Weights of a small audio captioner.
Model: 15.8M parameters, waveform 16khz input, encoder arch conformer, encoder norm layernorm, encoder activation gelu_tanh, encoder layers 8, encoder width 256, decoder width 256, decoder layers 7, decoder norm rmsnorm, decoder activation swiglu.
Training: muon at rate 0.029, 19600 steps.
Data: trained on simulated sounds of rotating machines with and without faults, 39062 training examples.
Rows from block 3 of the audio encoder of a small audio captioner, named by matrix and row number. Rows with one number belong to one neuron. Each number is 500 + 50 x the weight over its row's rms, rounded and kept within 0 to 999. All counts start at 0. Numbers have three digits each.
After each neuron's rows are labels from the 100 clips, of 14976, where the neuron reaches its highest value: "responds to" is what is common among them; "loudest" is the band of the loudest frequency at the time of the peak. Only what is clearly more common there than usual is listed. The data: simulated sounds of rotating machines with and without faults. In brackets: how many of the 100, against the usual share in percent.
# fc1: first MLP up (encoder.blocks.3.ff1.fc1.weight, 512x256), inputs 0-127
# fc2: first MLP down (encoder.blocks.3.ff1.fc2.weight, 256x512, transposed), outputs 0-127

fc1.404:520558445493503517490540500548512556500483492482509522490457598467522475407468441517474620599430526514501532577496437556566470509502469392468477539460494482515502523496511527526488477550617556518562549542466529437488497455429457501579462460457505642534449536490495483532543505493556451509431530468415488473526472542425562444583523455442441475557517433539505447501489613476548522487487
fc2.404:596487460460361502476433498516448436596514486486477426429558545477565514613476557514472479559449498493495559454528564565562455490463512543550523500515443407509497501512531586581507540401570506439507365501472527484461540547614482499532446481483519465499437527376471442461403458450589504446537516571452483518604489493490500466421515527486546478540502651408483533451457476477520451511464
responds to: rattle (41 vs 14); thin (high-pass) (34 vs 12.2); gearbox (34 vs 12.5)
loudest: 500 to 1000 Hz (62 vs 13.7)

fc1.342:479573509516562467493533527477514498568433520510525505386504489464541525490530469456426550584429485389530545443526507491516430471462498462418444578462457496505489486503507478494404464567546588562505566540418484521516413503459486630453486464432499479467558556548516482465582518584565519494478562491535490504453503534527510479489423487527623581569468558460435544512526546561536409472557
fc2.342:508462521480431507449487515480490512442458577548485542439447426584476593440509540398515433519521500530518469401520452526473456544531586518535405465559518502515486505400438447518476518460551429582575598496555529555537483450514543397528459530556558648495437487545482456498467444468483531537532470459499490563509476502442496543449518473537513468510491451507519524446457425514553520374523
responds to: conveyor (56 vs 12.2); clipping (45 vs 7.9); text has "clipped" (45 vs 7.8)
loudest: 1000 to 2000 Hz (52 vs 14.5)

fc1.391:542379498522465546453436495438519487542531515513493515494472544492510511517520529478435449378413570507545505419505509541425510463587530486563472595460527578488499514549569461534439479494586463450513467522517542483573581486595549455510543483521522441517514505550514478516512554556490498574468506478541451482485483576448614419539542506400550520454465573479528469482429486507586520482554
fc2.391:496550595490496537526509455526441451439401495560479470555452495573483467494552504479489495590530455507507475532435565520563449496497511536541452520551479501414504495632540563562621587547518511506487534452527469514503529516592428460484510467512529517412521519448480509447484527482472561524495373564461535484537486523460616517494474540481505496483461419534428529612459489539486580567565
responds to: gearbox (61 vs 12.5); muffled (low-pass) (38 vs 12.5)
loudest: 500 to 1000 Hz (37 vs 13.7)

fc1.307:550599595538337512565439440518506455502493413468541505545540520585483523458446537405517540544518442449518496426507532603530417427446549471453445505505538451470482532502525537499494503441511459457499539595525477454492479511551573498541540533444616515446561543567528564471464532502480429510526453577568554525476481531474463502475544508502479494435509501494405452537424565514572465486510
fc2.307:516501613455535578474493482485496490578550527517489454451466466410502527512532541492556506420538514472527579423520536469436434505482532504516627431483450465499443572464465474483482512475483525486397431490450498492542505504450487530487521456427505512505413446483499503429512489521595524527602496490515476588511499579483454467566418507545493433492434516472499448505465559525517510598489
responds to: pump (32 vs 12.4)
loudest: 500 to 1000 Hz (42 vs 13.7)

fc1.211:497489488543481481460589427556501462470557469445525493534433542482513463537486498540522464553448530432432458526523473459534502440482519535469548527355460512574428458470609407460479537447512477594457460596494481497569490441521447431507415478498503467416579539511508507568497489512380579462543475472459557506430471564448560465556510525435514484519453534560485542493513495487488487610569
fc2.211:562563552514555565460488500464524513568457441521511428395537430535418472470482489459497457529543586520516573490530457554514486562496503463509552491435504521517493422424422479483514444402579591590461574452491419420464560531508504556504448513479502574553542518471462507488560505489536500496513606474482415514494522526480519547469551506524538504490386553533462532552517543436435566509502
responds to: grinding (53 vs 14.3)
loudest: 1000 to 2000 Hz (44 vs 14.5); 2000 to 4000 Hz (27 vs 10.7)

fc1.439:522484552424490489521466618423475625520531524484397479594566524478562509435473499550457457434544455585472532533437469528513462562511409463575542447523614540429480483454434523501509461489555557519480439539512425530486461503567538580445461615516511403570501462518477547466512411476572513565505495529575497436491516465491486509484440476408479484534496497499492574433516531400512507507625
fc2.439:451495549490514453505552578437572476489566503572429510490422480413416576549454487535537352469554433471439509467459498429468481469477499539534531482498562552471489535542492485421488567499463481532421464531485427562536595490496522425484537467450483525506528515592518536516473509570529415476608454530372527525606386508525478530524428444561490441579461550464493506538586470440448527465442
responds to: clipping (32 vs 7.9); text has "clipped" (31 vs 7.8); piston engine (30 vs 12.8)
loudest: 1000 to 2000 Hz (39 vs 14.5)

fc1.226:523481453590491519418516427501399426534537486448609439490444595516548484582457582486513489470631519521454581486432525514540441558465520469462551469439434484536494516482512501402486468532504508513552421605532545505393546506501491469498486463411558475542516471466566490443499581513567545441515477589458507498548507446488478489415459500524525472463493515551519513453584545471490431559432
fc2.226:542534633489531552487464414427501517484480538562598584515483513555471499511526444472490533559459369466531524470524516522624469515541468519515493544353508528526477509543488449513450475449558369490491427585504492471535513428526485557449375496547520505535452472486508564503473541437505558596505559510483484505485489475440516409487475483546450450523480490544481490534536543538499512426555
responds to: state: faulty (95 vs 54.6); rattle (89 vs 14)
loudest: 1000 to 2000 Hz (41 vs 14.5)

fc1.269:558414466534481550454482492492523505567597453510516484582482473494477525633501522560433406544468558489404558474548457464474419521333489470559464450458494477405539434584486550530465492470434469555558608476405464501579486546499395499479505568505501437556461468427525484488454488538495592476475581391434517504583570538443536526437500508465493389441536488473578532454476514521560413556548
fc2.269:444429489493566524512501442546474538475538445571528480574416506532515498468400471456508496518375363466538487565453441559456466541454542413523485616516512501488563482451525479411402513529430466411459573506437512507451478518491502471484476551569594443476555472526543491502420468506518504480566492416514584484501497463497576545472447472542518553406446457495527456505452518505564474541442
responds to: clipping (56 vs 7.9); text has "clipped" (56 vs 7.8); conveyor (49 vs 12.2)
loudest: 1000 to 2000 Hz (43 vs 14.5)

fc1.128:519514508452499517449505406496444525508436511493573451540485551450558506592529473545568463457493495509538551466485529509486439512580505523545520532548410497524503539506563469538419499583445493503564584402585528467534526572470523486509525589505499471560410597474548501545469392364460453489464554523431453536490583521449572497515456498441517523531466517517547461481498452524638536502535
fc2.128:484550503529440387477503563519502533518505353448502466412393471604495506490543465548404586490450505513566491540492444501450503466457544464457468570446455523475526612480601359444468472547598477505449486432449445447575508453512516497436403403512445458513499553462569415560508536480528529556567445538432447549531498429419498552442454497523520477554535557456480436546405494571492595514506
responds to: muffled (low-pass) (47 vs 12.5); clipping (46 vs 7.9); text has "clipped" (44 vs 7.8); gearbox (33 vs 12.5)
loudest: 500 to 1000 Hz (36 vs 13.7)

fc1.114:501541455557488506451546530527479569458428539412529431494504525443562359544491475558560499463546528588548594405453490522427436425484581516437374621514447468509439459498536510502526538500403500456592469480495517510460536398518508439528549439483492514483455535444570530605577441468516519446450600632498543510435506507467528545472595477552533499475583454515516485444469524524474466485516
fc2.114:493536510496573496508503465468566542444547455522510514354526548463423523513479556532562518526461526570527486537573563420546499491505453497509499483427518422473502478540430446560502428475406503453528463480452644499444550479422529530433488404475490510545543532411440451368457492520546588443487444588495485489510484512430588477426652438419521501495498528545449468545482552493586511478447
responds to: clipping (45 vs 7.9); text has "clipped" (45 vs 7.8)
loudest: 1000 to 2000 Hz (33 vs 14.5)

fc1.88:466540543483510507468487428469522606449432463532591510464525481618563535486515550394395492551448479466496472604560441523427551514564475469405490528371538448580509516410546489575446505430459591468605509424504493500533525468533419510455536396469550460547542483478498619465443549390430538496525556474503480467455396479556468502461504554508496528483509492479470434544545544581443498517485
fc2.88:510559547522509521532507411484439540504556459545536485478462504514487481424532406462591436510500566533471486519482580443594492501457497617432533507484436538458485434454363561337464460363534471529473474528531486524522504559529515494552526529491590428474486511392539474522450426516427537586463520445513449446488483560504517431502517532534459507535480551453486487335549566444553569591452
responds to: muffled (low-pass) (48 vs 12.5); clipping (32 vs 7.9); text has "clipped" (30 vs 7.8)
loudest: 500 to 1000 Hz (38 vs 13.7)

fc1.281:403572339534482469519562530520452487551403586466480607513529601505535522484503481610479461480530570500554564533504537422408573495568445557514466510587521426491528471449561551522514462476379556535434534485445455476501454388472578497488409482459444467484442428515511453456441464500623500478533555473409527518613521582511531500429438518468438498414625445529554503560457560474473406464469
fc2.281:427450492447565428486575345539564550491532550493525472482501540487417498472474448521503532352530482444523531532468499506533556486483468498456462518556475494457538541408556623550413477417469502500487492466376472487482460381556511482459563495606513521511515516503579512423574541490452573478490493470398523530573413526513534573550458402426470542534526400477510576484506485574439476599497
responds to: rattle (59 vs 14); clipping (49 vs 7.9); text has "clipped" (48 vs 7.8); thin (high-pass) (32 vs 12.2)
loudest: 1000 to 2000 Hz (35 vs 14.5)

fc1.146:507441427511488556533486516443531476477606468469520556497467457564625606518449507601412441508455531477582493490367514530496469391535525560496525555476450495563492514461531401611658514533519576462527526545478486475539492627424474498462543523400530526528485535605627501449439571478556470522513493512528535485520468553614564493548457502479486484421451509519519495475500438549488496422581
fc2.146:430495587531505443559543413512365497540477538548475516574476547546473544556444545418583496619534514456603521489556584373518505482552516502541523501550636571574444540507492572481498444453525448596542544496500444505413557432423512429525550496542564477557561494514577461594411393510419434495545555489434591531542489457475451589482515602530528459576475518560419492523417472563499451416471
responds to: clipping (38 vs 7.9); text has "clipped" (38 vs 7.8)
loudest: 2000 to 4000 Hz (28 vs 10.7)

fc1.81:480577507476521496457408472493536570422494429477516403481516586441525582409508393490474496532544520520493423433551532477493516489540493510540546532496380510554419619463453528496460553534556539557564479525456523488422455455424543501471469518511478462505411445532478605542496444566458590519501488457494600450511498446514517510419565559476466463479545506354535513441498533556378487475474
fc2.81:470391446484481425497496539542556560396539494391511544529527517430510451466489469574502449555435497459520534444565559567555459593476559547405477470589552545493443537486471509564452491457566415425424503447495425529545466405445435512575535614478428528483564474519536405369578512515516549483463566554553516490588503494566497543518457493488454550498476419507487458547392562496476523588511
responds to: gearbox (39 vs 12.5); thin (high-pass) (32 vs 12.2); clipping (28 vs 7.9); text has "clipped" (27 vs 7.8)
loudest: 500 to 1000 Hz (55 vs 13.7)

fc1.162:566370538417401508529462525499447479517569453468608439539500551525501433527510517525466510472620462516473540551520518470585467486580485525552500473467539440512571576571560494478454493533523472461513445495505451576493479446470470549426528412547475451562432447485474502536499500512526563481514493539581571475498470435476430436431525579442481634471442453509585525424381500408485432502543
fc2.162:572431496407453469534491518505553539479533489468490506598507466487499487516446416464498455496505548568500436529536526516536411560511382565440619539487477441576566525600546516572518596393407520561470518493506562468480474435506499538492558443467489532527521493507524435380553478508594381385521466640496535478460440552486543491485554558550516485498470416451511552536499544522520498465444
responds to: state: faulty (86 vs 54.6); rattle (65 vs 14); muffled (low-pass) (42 vs 12.5); imbalance (34 vs 13.8)
loudest: 500 to 1000 Hz (38 vs 13.7)

fc1.324:496459366417448545490504569515479417520451519461532603482596454469602516462467505455517490413487506450475584554486510517441500504482513468528519566484426406461450587468407482451476521496439529519593499465473477522483502509503485446422553444466467454516470555498500515538526510484445485568464614498541513535486491507557561497499461466529532532460567538455493521452474429506534498465595
fc2.324:528416572568546456488446454563598535502491475549533442547477468434507398525530451507513543515550537568561464565501473537446544479543522537555560527517577564504567554571436589529375393456567601460442485536524557471466515532508457495510506484468537455501562478403481458464522384507459463447603510610455404454481476465508505443473447510489532526407546458472519458383573654538475608523517
responds to: muffled (low-pass) (52 vs 12.5); clipping (32 vs 7.9); text has "clipped" (32 vs 7.8); piston engine (31 vs 12.8)
loudest: 500 to 1000 Hz (32 vs 13.7)

fc1.470:472516410537477445433513482590470517579439564429456534423492507418417494573519413536522386484420469469397511504522530466406450489488529565501438559493473502479651411520562457497499464483554504610477509554527463487493512428502490476537464449503530477614444464480478570495501544478513525520585472443494454558524471493520472462518454496453533469547485457490431440464476555533482505421434
fc2.470:518434433457485537555542443509552554498527562517586581503543531467531506548477585509544516519564527543498527464493436572477407519448563465510480550582576593482489477532531702511497550526484471492417463536441596493429523529488463451492489434508487526499497450564473588436546452445477425496617473430453501449501403553488503588430454461481487499482452483424425520476482450501517473500607
responds to: conveyor (65 vs 12.2)
loudest: 1000 to 2000 Hz (59 vs 14.5)

fc1.463:494385452458511508507469449454477509430540500588443509573412475511467463548542479463500464501488421570486504474524571465521544545504527495493425498508537572434537422531584412543491450462538522542453607424430585466532469459460470485487511432528556552390627546491591523450535571528491447454487507539445509484382463504407532496450553512458451573522532566534399551551414493474493531595493
fc2.463:546458557544520562500522513533442483511560429525498532558513561481494509533604526602553604507431485540383480553441466510539547517564436521536466507537506392577536481597464542434533492618459515479418506497409500545568388432494499555457533504516451424478626459524567440604571437439491455493491467518441506443559452475515443482481522490467473425493480552502479511516501486468502624411483
responds to: clipping (38 vs 7.9); text has "clipped" (38 vs 7.8); compressor (33 vs 12.7)
loudest: 2000 to 4000 Hz (33 vs 10.7)

fc1.22:505495426465464624555483557509478522474579549530556451479550490483459494516383461535499527428585574479475497544526444458393516553436483477430565498480538433541513508436567586440465433454553479527503476523519447536494462456524512582546434495475608457533453512440499463595483516518407502557429492479368472499500498492567557507474525557481509498432637470496477579497544550480388486553473
fc2.22:389519448498496449473476483510546399505493482536517437487543436488508458463543532502431566536482463438505474456514486590458555471449396489632458523528417457584493467383499422388404496551548582476503550564483530464547496477506529541493502493510351538491589474562496496517370489560443486400471488463573387522515529533461518528514398538527510508470532459510480500516473476467572476523530
responds to: grinding (55 vs 14.3); thin (high-pass) (53 vs 12.2); conveyor (38 vs 12.2)
loudest: 1000 to 2000 Hz (63 vs 14.5)